Rows from block 12 of a small image embedding model, named by matrix and row number. Rows with one number belong to one channel. Each number is 500 + 25 x the weight over its row's rms, rounded and kept within 0 to 999. All counts start at 0. Numbers have three digits each.
After each channel's rows are labels from the 100 images, of 14976, where the channel reaches its highest value: "top examples" is what is common among them. Only what is clearly more common there than usual is listed. The data: simulated stained blood smears. In brackets: how many of the 100, against the usual share in percent.
# convs0: first 3x3 conv (model.blocks.12.convs.0.weight, 256x256x3x3, each kernel summed), inputs 128-255
# convs1: second 3x3 conv (model.blocks.12.convs.1.weight, 256x256x3x3, transposed, each kernel summed), outputs 128-255

convs0.73:493495463457454491500503474510446499503499499479475493468493538523498450502486479497498479503498460523461496480481474458491503456491529512471475485487470504494500470474469498505466465470457493497486505504465485512518504481489485474509523490497504458492469483479518501521467496495525524475510506492508485514479479538476494451450463491455463522500518485499512491469483486483486483460468
convs1.73:471501490463597487517464518497514506483512543518506539518530506526467517464495530517527522526486478477469501521497475513477523536449489484512503532473510483517495492518547530481469537475491459509529496440479520465491515475496523479506480524515474520471556511445518442508489506502490467506491499493512501501529492475494437517512495500512523458495522500497480519461521514448512486465534
top examples: dark grains (100 vs 13.9)

convs0.48:522470461485553472486468485463506498487498491480514510494511449459515534483526470510503494501508492490496491503470479467481455476473496492481472444482489480498484520478479492454479478500513496472497467464517484510495510492465503391512444453448502517486475503502480508521504498514529468493473504501473496471483471502453507463504496505502506501480489480482499495501522478435516483506515
convs1.48:466512442513525507504485471473516510537460488507489477473505521494491478465526545465481473517470475535536483489510534533465518512523481449516463513545488522483539531485530475510495528542458502530502488531518523467493476489531469510486537524568509491493566514473521487517514495535469542546488517482503480499489508459484508525502478526463465503494500483515456494526489497489528467525532
top examples: dark grains (100 vs 13.9)

convs0.122:493499483496511503460473488480497490464482496492515495472474453454491558526486451516529482488477522484488550486516490516515492516482486488485536467475456491521521444511523525493496512449537453510499534504501519458548483506494510499485507505529491466495480477497462487525474488460539454504520469477477489504493440554530491487472482464496514520526536518507482527494482465552460486501476
convs1.122:490502427505495434531512476480514497485469465487510452506540503507482490504492528494498519507537474530535524500564497543476499522486490505503500492503519478479505515492491499505468528510451494448467462498514476473516459537512487534476501500486504524489490515546473524465501484520496503468530562495510524514507479445509528475510504493464441477492516473451489554525497540463472499471515
top examples: dark grains (100 vs 13.9)

convs0.153:505491488524555508479488506459530490475459484508488474472532454469466491507426531485467509496498532490504460502481521511492467504526464450502494510474499597506528488489464503518497509512515469470458490498500490466486460484472489518519473498449511495476507504520484526478524510477485469501506483495526515464468476487471485496558485464477551447487480543493505491488553471472548507487482
convs1.153:473486504510481481529520507515484548504489450463499509470503509553511510488526459471477489471514530473480527511473495461532496546506490471464484505474510545461478488484513521521458485499499481495513510455504482534551479478471488504514522497515445470457501520498525489475496502510495492488463488491462495474498511514469503486485494493493573470454474475470501484453502495466457495491502
top examples: lobed nucleus (100 vs 13.9)

convs0.173:506532487529457517553504514524497509525471514462515486479528512473472486519484486489483496487489487486477508493481492473474487495504496483443489468449529540505497497501513491477484475483544459479528500498501489521491485520486492491480450489520467493437511519479507460465497516490489440515502508513430538495452528465513502498495525482470514530499520548511477487495462450469489477496521
convs1.173:493482482476489476488488514488545476545500482499468495507514481564482484483521497472500500473502507527514499496528482540489571472514474472536485494497527490490509473497495535538503511500526467518505452499481496512530494495487511528510471499548533514538532498504535513532504486461482512519481540499463508513480471490470494477438485503498462541516457493543530485475500454491518509480541
top examples: lobed nucleus (100 vs 13.9)

convs0.109:472487492531500497502509544504481483521493466463458510508462531475521526511506487429510449496538500458502488506448490514465466543496492520474483460458499478471465492467510520487523456512528465485505500479486475480507510485466531484438490458518506511509515492489496544442504513528492486521485503467503488496527516462467483480514451485506510493476460473510503509485478485520530489526504
convs1.109:450514503520510502515513477532503507523476506476501534507505520538486466465501509440528447501472455522495520498528464495491555459538505497528461499538507416486439486479451523512522505490501520468463484508481487502490502459498478499551510551518470548498484492532507477483515472492497527509500534471468449512502477495502488496483552506491512536507512481508489475451466500505448480445503
top examples: two lobes with orange grains (100 vs 14.2)

convs0.84:505471504522503474526522480456503508461578505480523528458537509538503496527491500504501526462472500485478498482481527506512526487467489492518462480543508480489490537546475487492522552468491508500513473547505516489474495535540484509483506481447546514494510487497524478513526498495494490499491531528504513494557517517544491526504509513500524499557492472509490457477511479539498492493475
convs1.84:487519489535477512528475513470500476556517510517504484448483472437472476505517519502481500505501496496545527492440494481572492488483442481459534518476488531490471511469530490473471474481522481496448490509486479480486502445518513487501491504503531489487460492467465501441475550489469471452501484514516469513475490491553480494461515503503522455553486529489501511498470473487454514473490
top examples: band-shaped nucleus (100 vs 14.3)

convs0.225:517509500510486504459484512496519522512514525483515453486474502505471512476510521463525480506531516520508523540496492524529484510479518528504519521517518507541457468490484466515532512497504508476508490482498486497506517448483523481528491512506505518507477482545493501489528528514494482542477517536493515529498479498497543510448512532460535526482519490499497526498527449511482507548493
convs1.225:537526481491462515472500470467517474486498530468468490470461521511495508489482479485487493469485542472494489472497490500461494492499524509475506449496501417462522478497463496479535493564503514539491492531484469508504545500462509484439513525490480473455505495485474505506431530491467504473514467522483495500496452458514542493500500474487480527498471519471501499472474452519485441497487
top examples: two lobes with orange grains (87 vs 14.2)

convs0.190:481491446554522498483507497459483498519489483527495464499526484487509490513470502505535498485516501512483497489535497530475513485449489494532518500492546469490494484510465515483511494462497486535517533484562462509509511507546484534505492509479495492536477496510522541492483506488476487503492489458510527500486472462486471526471482506508474470473526503484489520517504507490516533530489
convs1.190:463491464508504478523502496506504470574515508514497518505476517505489464493534509468508457504492499532495528519457499521546525489498483513429493530527495535491502451451505480467536550484533456513480454527526518493478510486450520471493529501462510494534477535492510536504501485483479510480482494495499508498444517523509524526523548515487521511498499499500515463511556500457442514497529
top examples: band-shaped nucleus (100 vs 14.3)

convs0.86:506482510476508528463494478489484507486490488488493512506497482477533499465487497465483499519504518468494470457508526485458442520464493457476507513494483484547489476486490558441518472495479519539528524492472517502494524493512462471507482468475455485488518458483491509457488543489478456448506506499482495474498437500485511472500470495497520502507469527494511452520502496501522482502479
convs1.86:538546500458527495462466483486486464500487497560463475506499516463475523466488494546506524525517515510515479522511527510518533497541497505529465486495491502503537472488506468556435524477462492467499479493481499498503496524475523433499482514513522531497497502502544512532496475495522492558486509520447499511480517476514473490544486504526459470457520488505497515485493484433491498500536
top examples: lobed nucleus (100 vs 13.9)

convs0.20:501519504483492507475518500519500461491565510566493483483462513511504479497492539516498515479522450491524468525517531536448528492516545585502494515498523493498476528515496491475522445467491513510492496470510541542436551535511511502463553525545506492495487509476492522491541541524501489475537538509497524473528495517549506511515489518501498529504465476506517459494534522518503497505522
convs1.20:548513490507485520503513478468474543510520528467482475512498498485519493511478471490499481470490537500513489488507468503523466497509515509493504511474507495561473500511495511522574453538485488474511502551485463504468561472485506487494485485473481521499517512519494478517492432496513480550487421422500496396467510512505491463536507472481528560500503528490499485449493497485493496512507
top examples: round nucleus (100 vs 14.8)

convs0.164:519504513516496482526509492484509533546492525465494522514467461485439504494493510482520494482469525498558580514517531511497478474503523500500498500502505523522497507508480488456497492537514537456471525505497478467548496495499489554500486491531495504489474475525491467482561521457527493511509520467485514497479570508482496507508458501509459482514554497498479470468491481512519564522517
convs1.164:524530508489506495489509516469454506482546489481493495538469508489509551514477462525480489475513501469427492489482521506512478516467494498481512551509497465528479499545473501503502546483489475545486480532508485494549481502482508457523488502443495459495505490495486481532509456502450525501495486487497488505506490521526462492497492436491546473505521511505476477489434504479476513542500
top examples: dark grains (100 vs 13.9)

convs0.0:494483479469504510494488498503485491452484490487460481486475486488500515476484495500530487482505498471462497488501442454503480487489529529492492473467510502498494515522498507502488508491444489430465471495496523480536509495483480451510509477494506487471500497481482484445481472478460466484476488505461473487440447493515505480516475511471546523485509507481509436460471477468464520465500
convs1.0:468471506509520514536467494501493485514469461528520511484527508509496486517521547511476490528478458494497511513486498569457475532502485481531479531520512530479524488507538455527465530442508467550516507460488528475479475487496500511519513506517479456499559513473537464517493499477479508522511472507518545494497457481492476521452503533512488474515492485509502505480466477441516460488548
top examples: lobed nucleus (65 vs 13.9); band-shaped nucleus (35 vs 14.3)

convs0.167:489422503469525502427507536459493466466468510506510495517481469504521540462485476526502507493484507500520467484482495491479472513483527519468523515434507449499541504452507497499512513462459527477487433526516522510461509537506512528509506476482451504440472485490495538524486504518485493502511491526495494479503511504487459512475504527478476518474475499487493480478493462522509490496507
convs1.167:483498497515525486525457484532482503495494486546494496497510509483498507468491503479487530542497475537507499492523501533485525524502499484521465507485480518508535510462493473498473524448499481508515490484495480517435506487507563512456507520543483551480505503499532455466498493518482484508517505493528518512470479485495460504495479552470533489545512483521500500512540532487553500472532
top examples: lobed nucleus (100 vs 13.9)

convs0.47:481502462489579511494508507499475476467460474487483467541529525468521518484509506487475469499492494492498467467521518471483463531497498488461515505531485562493505490464488488466462479474522495508497514486505503495461486507503497475466463485463481466524459521491488492506516499473532507501528489460454482474487449509478487478553499477498509461491470599451485484505556480480513487496488
convs1.47:488487499509479487510489471509503496508478494478480520514485499502486508455525520457525503504519469538526538524500472484474504460471501480545488480473492511457506526486508479493459525478508477479519461423490446486487479537513470514497516502528441523485544521451475509475506486491503529480471500533504467491508507475469488479454532502499586473499525466516522512465524487500501490518500
top examples: lobed nucleus (100 vs 13.9)

convs0.199:502498486491587517515498500502508476447457485469503478525484500505534476502504506445487501508482496467490487488532529498510472495516460484521452487504500590500518524511501510506481541464519506522535533501447473474497486502506488575504498499444493453497504504462525479500493478481490508484512527524485465512482491512514488482591487499490467476509481560505526474490588523485516463475509
convs1.199:502502489505497480489521508536480518518505507479496500477480508522501491427515515517488484454513512493544554511491481484504488500487491457486494509455485572454499494462510508511458503481476455500496472450480447501500485512491448482480524475572439511513508515457469503468492528509509514475478500488490501469505514534457492501526470524487578462514485463480492498503513510503467472481490
top examples: lobed nucleus (75 vs 13.9)

convs0.104:493490491481486503537509493498458469514480479449540498519496497496518476482507472532506496492480471500509521513491482509468482540497497492470503480456548438472508480504472476474483504449470473518488500463519429501489485506469492490480489524506470448514474468471493473508500498521567495457491505490516485488474508495466499517480511511478538498498519524499495521498481493498502483492451
convs1.104:493472527484530469491493532456461513500481483515541518491503517497528529461510476518484491491525447530469431467510464519456508538457518487495468458470492513504485474495530456480444463475494472485488536438483522497495508521501504478499482546496524506496465520474481546541525469511477448494502526489485523500470504502506454474485525541501488474475503481488477512501455484504491531471520
top examples: dark grains (100 vs 13.9)

convs0.201:470475473498505482483484484498500473468530540480521445482490517539489510501500501510488508522528453487489497492503496462461504454496486451513505478513496538502492494495515501494494453434463512498510537516486511486507468485488489473482484452560512505487477515440498498510521523486550501454473501509539544481484482476524483530511499478488496450491541521469530549519507498490492510486521
convs1.201:454505517484470501527475518510513471520460451464487468450521520483470470474504531478528478504501463538470486535470489487475496503508519502501562482482493496486469521519519495467473514505552482508451505496523522512497529472501506499477474528507508490482512465429521477482521491507482501478474456480474499493526543509511459479483480498553544496515462512480419511517485482509481515533474
top examples: dark grains (100 vs 13.9)

convs0.142:491525508453472550488472469491488470506507472469516488511484499484503471490487469510518486478495511495528549500491502489474496504522487507483501466487502452499485484502453476459493470466491519498507558500485498503501487517510477434478506520503528514528474459486492502471513508502490519458486524448482468472476469527504513486486505508487533493498572515496491501493528499471470533512486
convs1.142:490489486473512483506527543471484500513487496478473486522510481505502546486509491513503533525486443513428438470509548530492508512490478517481510488488484453486500464506543499524486501457511480501477500472493528495461462500465514487514464552497515510486518488474468485566492492545486492499493491491516501536469518494510427451513510524479502452489481484466495548519473470472541507509527
top examples: dark grains (100 vs 13.9)

convs0.255:519486509465505476474483417483465474463502495514475476485469515491478483463477463507513493469463472501463515479475531528471443520507519504504506471407489523507467473476482475497545496490450467490475473497500504514490502496477488450507496517496498488493475488482477499485487487472507541470497487481472484483493505516495503485534489498462416507493492510483530475515506439482528499495497
convs1.255:495492526486483512530480535486499529504498511520535539489533448510505509522497536501485518475495468501522493496560503480479523495496492490482484524500476509534459509447528478533487483498511499482484478433545490504455508502530521497515491505504471539485508486436495501505518518488480518518518502488513465500501495501491466539479491550535586490499492518487495475504492489469495491473493
top examples: lobed nucleus (100 vs 13.9)

convs0.186:516482479457490509480464495534520531471488455480513461492524522481507499509507529500473504489506533481506490490474532521543509517485457468482523473483512472520497472531497470484481552524447440492484484510490498450495491489489500415520459492512469486529490515519503475522472540514504496521521526558460507518538474431476488465466494514470521475489496506500505505505525463505520505514523
convs1.186:503518490503488518496510444430511561553501512469503502502488518531483490472510471494527479493538559501503478513499496496551478506491548479504478513502484477517515456447501467509501482559523514525510477547515507530462484507512517506484470500461512466479505505524483505508475484567456493499525500498511485424493466537511492482531521493514525491505499539464505507492486526494482438432535
top examples: kidney-shaped nucleus (100 vs 14.4)

convs0.149:514509516458503490487493477520478588497506554478476467500507513496515511502474516504481501505504528562496514529485477519566480456473516519495495508489489506513472504486506493534515568536498444487505461495499461506499544473461520465530482488466478464486483500549471435489482499507521510496478547536519496534506499446492492476470503475507537487507528503500491518485468476491463501507520
convs1.149:501488482509495498476521475515496498518520497473492471491498504512477553488452471507509501497464444493515484513503508499445503498493488511480493477511515502533526444521523516470490468385490513504509508531522437468458500475496522484536485487468475477489502515542501474489450526503480495455493500531470480518518492518501514492512477392481473493492499519481503476500492467475491437531431
top examples: kidney-shaped nucleus (100 vs 14.4)

convs0.27:487487492492497483509527500526494500478482534533490498465487542506520491504485505488523488516468499530490516519561501494516489466515527556549533548544489498509517526565517466502484471465479492505555505511458477511506515549527493502492471504481485512486507501488468495525535517483507506466525479525482489543477517458505464500462538512496563508550500517458505433541490538484493503531548
convs1.27:479537485501501526484477510507492505505539509527518485488503515454531493498488512453444477522474480489546540455509464451485499489483486511422531468468499461509502482489502509508528461490522469509528474520477532495529490478497465466488519497504466495509476492528482495438527468453504487456495442471509497487471503483513509477509493496519535539480535471481485508475478470507498505481464
top examples: band-shaped nucleus (100 vs 14.3)

convs0.240:501512458487492461468476452471509494496508513434476489509487485531496466483511479502533478526485487507502494499476475486455456463481524489482552460482492480492470517505478430495503483474462469510474490465524488484500492480466482481495466494482495503481483499449492483464483534486470490481466500485509497489504557520526451480470494489479532514493481501495480508474523499499524493468477
convs1.240:516550558479505526483480531478477517484478471543547466500515519489484496444461540513485517496471503520479467518508477533523513524499501472537438493518469538466505459491487480520459511470494504510522479472526493528470493490495531479492487552509509493518527481471522517508507484517495527508513465501504554495505501505436471495484475514528493465504519507492482531521491518492492485476543
top examples: lobed nucleus (90 vs 13.9)

convs0.39:508500509471512523494481497513505523485520464536475509473522510468511517475494498516487482517504500513499474506488536521541464488487470425482499510481476507533508476519535481527556508525501494510488485533469523455474465496498512526509474509479469478468495471485503502479515545486450507469483513554494479544499495485504552490494504488507513459496477540552480503486488519466483514530542
convs1.39:495515487482504493477499494443534531489490496476460501493494477511496514490475443485484506458510542465548458504488491510432509540492488467465477517445504446483496521432510513473515496476505514515507476510484507520489478487477516441480484491502493468479500518540508491497472501477509486490494500492484486502514489496493543491556468459506455495526458490484481484495448508525473483500454
top examples: two lobes with orange grains (100 vs 14.2)

convs0.170:551504523485455508496482517488508532528492488526471481492504504538500497502503476509517487497498517491503482504483491480549461517477499475475487513511517522541483448493525456529564570515481493494494504569480502476501440474501501512536450447504478492454514483509472514519536575495488498470473539537480481567514485492513498457471507515476511487471485529444493493506442486499485511559500
convs1.170:467494489455498499479501494500520509500523463462479501464487496506495525504479421467466495486480532499524441497482486471430516477489522490486473495480498444486481499492518487517520460504503486496493497480484443484452509488476480465472491495444482479486502507559491460514463515483498495460503470501504495469496458530503560475493463448492524503524488485501506499468465481506503488453435
top examples: kidney-shaped nucleus (100 vs 14.4)

convs0.191:527497498444493516511514503501461486490576498481497506474508459525444496528517483521476512469484500531520483474515452524532512530491450449484491491511513436494518498492483541490499491484506496489542508538518535511498528516535485518477508520477577509531512551483553516480506485512516489509505530498531503477499494522543492515486526517518505463535483464484477527486506506532507493466512
convs1.191:519513493494539510484503516525502464483517501517535493447470508454551480501532493503506502505504452507528508491482485454596485488473502520485505503497474532480482514486570503450448491451503505463474468507500478477498497495500524487485497540511506486511502497479453492474473510494489498456476486535503493499494483472541504510475501492498501464552472502483529503472472494466489507454476
top examples: band-shaped nucleus (100 vs 14.3)

convs0.37:454507480448465471472477500479498483499485508503487467497489474532505545493489485525484480521448524462473493510505468498460499495431505495487520488481507487526497466478495502451536473464462510474500513471508492503521492498504502420533470475497489456493505471436473501534491526481485470476501508488463481488499488489493480505524498486477487530484495493543540504543494455488492516478480
convs1.37:514497508507528493502503499467451512500483451496463513521508484494488511469542473493493530512525463519487474503544514548491540473500505470527470509480480493517497521440543472519458517479436464504515517473475498527444498504520492487489487507501514550473516541476555516506499450522518515493464522474528503497465488535493458498517477518501507495493514482477502484440489513433485497527552
top examples: lobed nucleus (100 vs 13.9)

convs0.135:486486513472480498534515512452478534518525486518486477507522483540506503491508460452467500448508484488506471504505482515546502483491490487550500494552498477512485513564493474477480541487514531484524529526503507497478515480559492501484478452495528460526488508467492526484538503484530473499491521530479512495459510535540514500466480494494450506587506457487510471498508474500501481489473
convs1.135:556506481521486518540464510520493412503506459479492485454502456474493521551482469539463512543514458472512506484489556484605510535492452475519532532507538495489485539519541500460461504474489488501506472532495484471511498495549465477528522506486483486498501498471459529467487504490519503471527500480507505478520541504522536475491518532477512470550510500493463500456490481485454513456482
top examples: band-shaped nucleus (100 vs 14.3)

convs0.223:466493481482510510463502473491481488523470465506483539526512454461516475501466487514505467504533476460564493505502458515497485457542482497491489505484497522483490521498484457495445550483482482454479514489486484521502513495505491441513471487555484487511459450500434490525531477451475424472478529496480468515496556469497513511479470502474476504495533498490473504503512460479453507472499
convs1.223:477514529510502489507505514543481502509512501542501492506484479468471531478488504504513508525509457530546502545484522496474515468522508487484487479488490482483513490468519471491477494502477476493546448505470530488466496526527527516525531479483483513462532554469512463540487473517483522499492492499492520457487493500520452465536490541501502467462524485458528460494500542451496529488556
top examples: dark grains (100 vs 13.9)

convs0.97:523513494469484486505525446513502497470479500440473474504467513491490514468467473499512507501472508486485485476497504531496525495475487508493496453446491452479476464493496504511511478522462485502466497478450497494491500467469506499497481518490465531420544504512485508475458476511535464489511459496508453468474450490508507491497509508492497524468476484495481455477453487482475511481485
convs1.97:486482512512526517485491500478464496521489476537518508531517471520501478515490499501496513520472491481482444442505510535443545510512511475518485524479513548481506521483527496482507483486476486476513504476490477524452501500530489433468509535534503467500525526464570487494534478475517480548503527524506526532520522506506497524524480503563484482507487422521489512526479502484509467467531
top examples: two lobes with orange grains (97 vs 14.2)

convs0.94:513469491459520492473454487458520497504511473462498509513513505524470466456521493505508487482457514493482489478476456511496498502498484481462514471484485470519521484459530518465530452474458488450529498480466479475503518470479495434471470522470460485459506510470492487514473514499480500457483488478512463507478496521524487510467466500469548480471425508502494492469521518481472493501483
convs1.94:477529510460504485483450507447504527479501434560487502507546485499509519484526525518480516522505488519522450469509488491532519506470480525495449495487490516511504487487512461524473496476539516526537490467504473488504468527464515501482514503542523515528540518502494497531513460525518496524493502504510554507501465485487473468519520536516456493494471463523455513515462515477505492487557
top examples: lobed nucleus (100 vs 13.9)

convs0.117:491516505500527521478474544521479484535497477536555522492489498485489472497501488501492505506486498471597553484493514532427507495484470476488583473478511467505522514493477460470515485493482503491484476435481504490497479485519471472494513524484490513533488448473473490520544524494488494463486496505488505464498493480455485498512505501524482433474566520490472490492496473473488528507502
convs1.117:482499502544469479482541489484498472515514468476484529503483512471483513520483461466540474508519457452506483502497527544506513470502481479513502499503487452467494466526487469545467515424478513490505493520531538508469476513480508437507518476472534505503500512500492507508508509484496523484484487488455516550478517514488479511525507512511510491516492491461440509510448507504496514532502
top examples: dark grains (100 vs 13.9)

convs0.244:503521507508478505498538517510498513493533498478486483517503498513525518524484492542463509465536462485486484475521510470550486519497533519512502540546496566502533504478492515483511563545517553516498496521502511517477531493556491555520532512503526533481505509526497504503435503510442488467486527526509534516502496517552514486483525527538488535507514471505509510505528494506480485536518
convs1.244:527521488511459520469404462497539405457499483514520473465456528495502490492499520488467499505512503452499482509507531479540528504488481512447496501495529479465481494505511503504505420465440528475510502533502492509481495516527473435547490508505524501470495500478515478495494486481533502483512485489511469475488551522482483500478489504500526569521499489486483487498488482501515507513483
top examples: band-shaped nucleus (100 vs 14.3)

convs0.168:439517529511490500487555529509500470477513518530503507501519532507504470506505542498526496467480501474501527470497500529472505493504569579517505493471471483520487493532501472483543424456532497494481528481508447527524512498507508546453564510553474498482485478458506478524476504526515525474514484482507504522507534466555510536479493515508482558505537485497504526454492540485492513527513
convs1.168:479447505531476497523461488521492548460498484462519488463463485448499490480514490475560499479449495490507502480500512492512458471474536536509491493510478460515489508486463504486537474482504501484489539523509569490509577451504528481561498498472507470518509531489499452504478451505502482458496489479456520448495525490525473473494473473498522543490510482483474519471502456540530499530499
top examples: round nucleus (100 vs 14.8)

convs0.113:508484490509506509477503516509527474503468488488498506476497476485482540443535478491515517528519537514555508518460483461502480525501493500473498476495519500485520525487553476472516483477497485467490483496481507484524483516514541482498485490436490470485490502532491448457489470484495471563462486496453507504493517498450509554486520473465489485512480520575500505505437526503493518517509
convs1.113:555510465450546459480486468514475449498492444477525500501522499453489502503495509493499508493457518517522455498533502480472537521520506462507537518492485462491517550471451507522497521518466485476483472527491504447464495494483501511466518530506481550519494455605469511483514505509468481467491507480507496508523479500501531520522470489505470467528492453506479510540516511510503466490467
top examples: two lobes with orange grains (100 vs 14.2)

convs0.147:508534532493488531509495476516479540533466469482488484461504501541509602465502497489484518520512546496503439515502503494500516500518486518492548550500514507507481513487532501551472507516495482509496491551490471498486493502495538485529520511516482495501524504494493509539520562504474502445490501547555501535479479491505525497491491512470539527469481538494512516498530511496502474521535
convs1.147:539481477476505505525483472512513492484545541492511479500475489507475513507505473511507502494510554487523429526515450464475477518485525506459501469502494452491516495479526498483542495447453493496491502497507459513489487501481513474535479476467446449473519493560505499525468492501500484482496490509475527455538478501457530488522481432483455520501469479490512536504475494510458466502455
top examples: two lobes with orange grains (100 vs 14.2)

convs0.130:502482506517520506505479469472475504503522510470502445507499517511505510504503462450540481480541501529477475523484518475492438533492485498477515482517508468500522489494466488501513505457488494509456454518496479500511494456476486540489464450473461458532528505469502503497499515498526468453454524502487510495469467473524483469504467480493500510523485483494517508478516498458475494501512
convs1.130:532478545468522519496509456472505482484498491558486486524517489518483494504525500515507526459518450502511458478493517528488526506522433455532455506471490494499460544490543498480508508517487507483526474473535487534478485489489476431493497496528549517490486501502448497489491466489503460501485502532526508518460537509509495548519528525514495495503494499479491513515519446445480490505524
top examples: band-shaped nucleus (100 vs 14.3)